From a checkpoint of a small sound classifier.
Model: mfcc input, activation gelu.
Training: adam_atan2 at rate 0.0016, 14700 steps, held-out accuracy 99%.
Data: 78125 training examples, 12.0 epochs.
Rows from block 3 of a small sound classifier, named by matrix and row number. Rows with one number belong to one neuron. Each number is 128 + 24 x the weight over its row's rms, rounded and kept within 0 to 255. All counts start at 0. Numbers have three digits each.
After each neuron's rows are labels from the 100 clips, of 14976, where the neuron reaches its highest value: "loudest band" is the band of the loudest frequency at the time of the peak. Only what is clearly more common there than usual is listed. The data: struck, bounced, scraped and rolled objects made by modal synthesis.
# fc1: MLP up (model.blocks.3.mlp.fc1.weight, 384x192), inputs 0-31
# fc2: MLP down (model.blocks.3.mlp.fc2.weight, 192x384, transposed), outputs 0-31

fc1.105:100197093133091131096117112128137153151134127089123129132115153129137134090144101136122133128155
fc2.105:119161129130207138125129149146130186126134128113127116119133132136150130136126132125055110160115
loudest band: 500 to 1000 Hz

fc1.87:097166130118128134109118133127140131128114128136081097109135129134087193074126112143114113112128
fc2.87:120128148141147128132135088129128127130106121125114104129117126122074105094166130168093055136127
loudest band: 500 to 1000 Hz

fc1.335:129127073129127110166126082136125107089145109129146147141115132144149128106129104117091081142114
fc2.335:130128147132110106131041128158126133129107071155131132126168132115158129136128126128126131125147
loudest band: 4000 to 8000 Hz

fc1.90:135131113125107160132151128110129152136128195094131135132164124122115159127136120111114121128127
fc2.90:186138146125137116178126120137143116143149128038142129124144123123176150129143113103112152184128
loudest band: 1000 to 2000 Hz

fc1.381:128137185141122127150117148139126127119113138152131119127147157142129165135183129154128136117101
fc2.381:106125088135119090135133151126094097100108132121132120123117057127132123114145129158128082130157
loudest band: 500 to 1000 Hz

fc1.258:158110136123128081119192117133128128116127163059136127132134126111133019128130136111145148120104
fc2.258:148123129128084128161159158136128131129131104151190128132171121137180141159176123166131116106127
loudest band: 500 to 1000 Hz

fc1.337:138056147133163103117147126106148092110098124132076119171104089148125102125188144134141130130185
fc2.337:123121128137125081124142164139130128120128122147124130088175107120088142096119136130123171171111
loudest band: 500 to 1000 Hz

fc1.283:137084169128122124177168144156160125103132151143131127130150165141125157129129158115136104160150
fc2.283:128124115121139137124127108142128049086075143128128162097118182131090127117129098123134194129124
loudest band: 500 to 1000 Hz

fc1.278:146118136121124127111119154111129124127134152126128106156128138126128148139129125124132106129170
fc2.278:133131153131120118110128109129148116119113132124127140127119101141137134087123155100149131111125
loudest band: 4000 to 8000 Hz

fc1.261:143112126117120129129121132129157111132128114129116132134152133104124115134190095113116132171123
fc2.261:142055088161136140130088116138131175127108151132112116129059086136122130132144142128117128134128
loudest band: 500 to 1000 Hz

fc1.375:121114114104154126126125142062198132126110125103114157160128121098131133127172122101143110151127
fc2.375:129128108073118122127120166132129117120127140095128147142160129103092105102123119134137172131099
loudest band: 1000 to 2000 Hz

fc1.176:144126153125143164124116144129190119109094107135121121147127179127135130129144101106117116132137
fc2.176:139135172215118131128136138124138133119145127152059122125128118128125122117116159120131125149078
loudest band: 500 to 1000 Hz

fc1.93:117129127128130143114105132135130124137124132112132154128130115129118162133107115123141028133130
fc2.93:177128140082112127132128126170127128135126132117187128146137105106129135149149122135129109128128
loudest band: 4000 to 8000 Hz

fc1.110:151182133125127108118117126130136123128159132128130126125116126134146133124136120109121128139121
fc2.110:139116102095109148130077137121110129098122129132130128127093153122117128122120074162168127135093
loudest band: 500 to 1000 Hz

fc1.257:129141132128152144124134188113148162158060123120121152147113143121120137095121161107147108112130
fc2.257:118131153118119127137107167102143224132131178157128092147125125140128084105134132130132101130108
loudest band: 250 to 500 Hz

fc1.181:165128149074101103134140127138173112103140166134132129128142198133129134154125134128104106164129
fc2.181:125156129123156119098135111126128084080058129127137172079107146131091147109104120115129162122127
loudest band: 500 to 1000 Hz

fc1.30:140130131123127119121151155132135127124136135106096118127122141140132119149150110118154129130085
fc2.30:125100109087128121181148114133114117117126123156130115126105091130128117147100108158169101114124
loudest band: 500 to 1000 Hz

fc1.280:132134094144127133122154122145127127126128127125128094126111134134119177113255150151176144110130
fc2.280:125134123129116116116114130161116111085117145137146130129143121129120108121147086135136127135134
loudest band: 500 to 1000 Hz

fc1.279:142089167109166112124112151114141115072117147125099126168127123142125095133164125161124126145134
fc2.279:123098150159101127113133132129139123099126119132123099141186099113131108125133129129133114127097
loudest band: 500 to 1000 Hz

fc1.81:102077129129125130117128128138124122132129141147125130125128130134111130128225129110132119131148
fc2.81:124124056159137132128114106140117109129126127107078149139090106128146139113127169080080132141135
loudest band: 4000 to 8000 Hz

fc1.281:115147150127150143123122118156131121127126133162089117128113119136154185122161116151129147100125
fc2.281:100125123154150075142133141140114120108123135129131114098128074118126117110158129174143070161135
loudest band: 500 to 1000 Hz

fc1.227:113136127131162134125090159109182122136111079133128116110126126128140128150127104123059125129081
fc2.227:179137130115132125124129128070181129128127095134124051097127085099126104126138128125185114167080
loudest band: 250 to 500 Hz

fc1.291:131155074112135133098134144132128116126137118098072113116128096129118189125132111128127128129131
fc2.291:149127116043128139139122106127133121131107116164117121118127146115039122130141068170150131163110
loudest band: 500 to 1000 Hz

fc1.58:103153172113073158127114133134148128118092103131136117121129152121141093137128105132085130160128
fc2.58:166129122122130201136161115150133182127142121102112130116133122124115128131130126156047128132120
loudest band: 500 to 1000 Hz

fc1.331:149128161100171121100145108033127136171186148130127132132146174127118173127143128123159131120087
fc2.331:102207152128142144114144104085149127147149117096135114124131139141126132128140138123133128119158
loudest band: 250 to 500 Hz

fc1.140:129128128127126129119128116137126108122105125129124121142112106131127139119241148179132161110074
fc2.140:124116122136124103125125163134083069065094175129140128131129127095107104114160093153137117156156
loudest band: 500 to 1000 Hz

fc1.348:087128122112127113124133119126154123127127122167135131104127144132128112134132108130084128131099
fc2.348:129105122122090126116128128177132099089087113129138168105153133118127161132129131134134189088144
loudest band: 500 to 1000 Hz

fc1.377:104110138129163117126147164141128150137104138112125134156134128082102149123147165144170128127177
fc2.377:131133126127125115119125153126126128184105147197120129131061128140127168084128140144138134097112
loudest band: 500 to 1000 Hz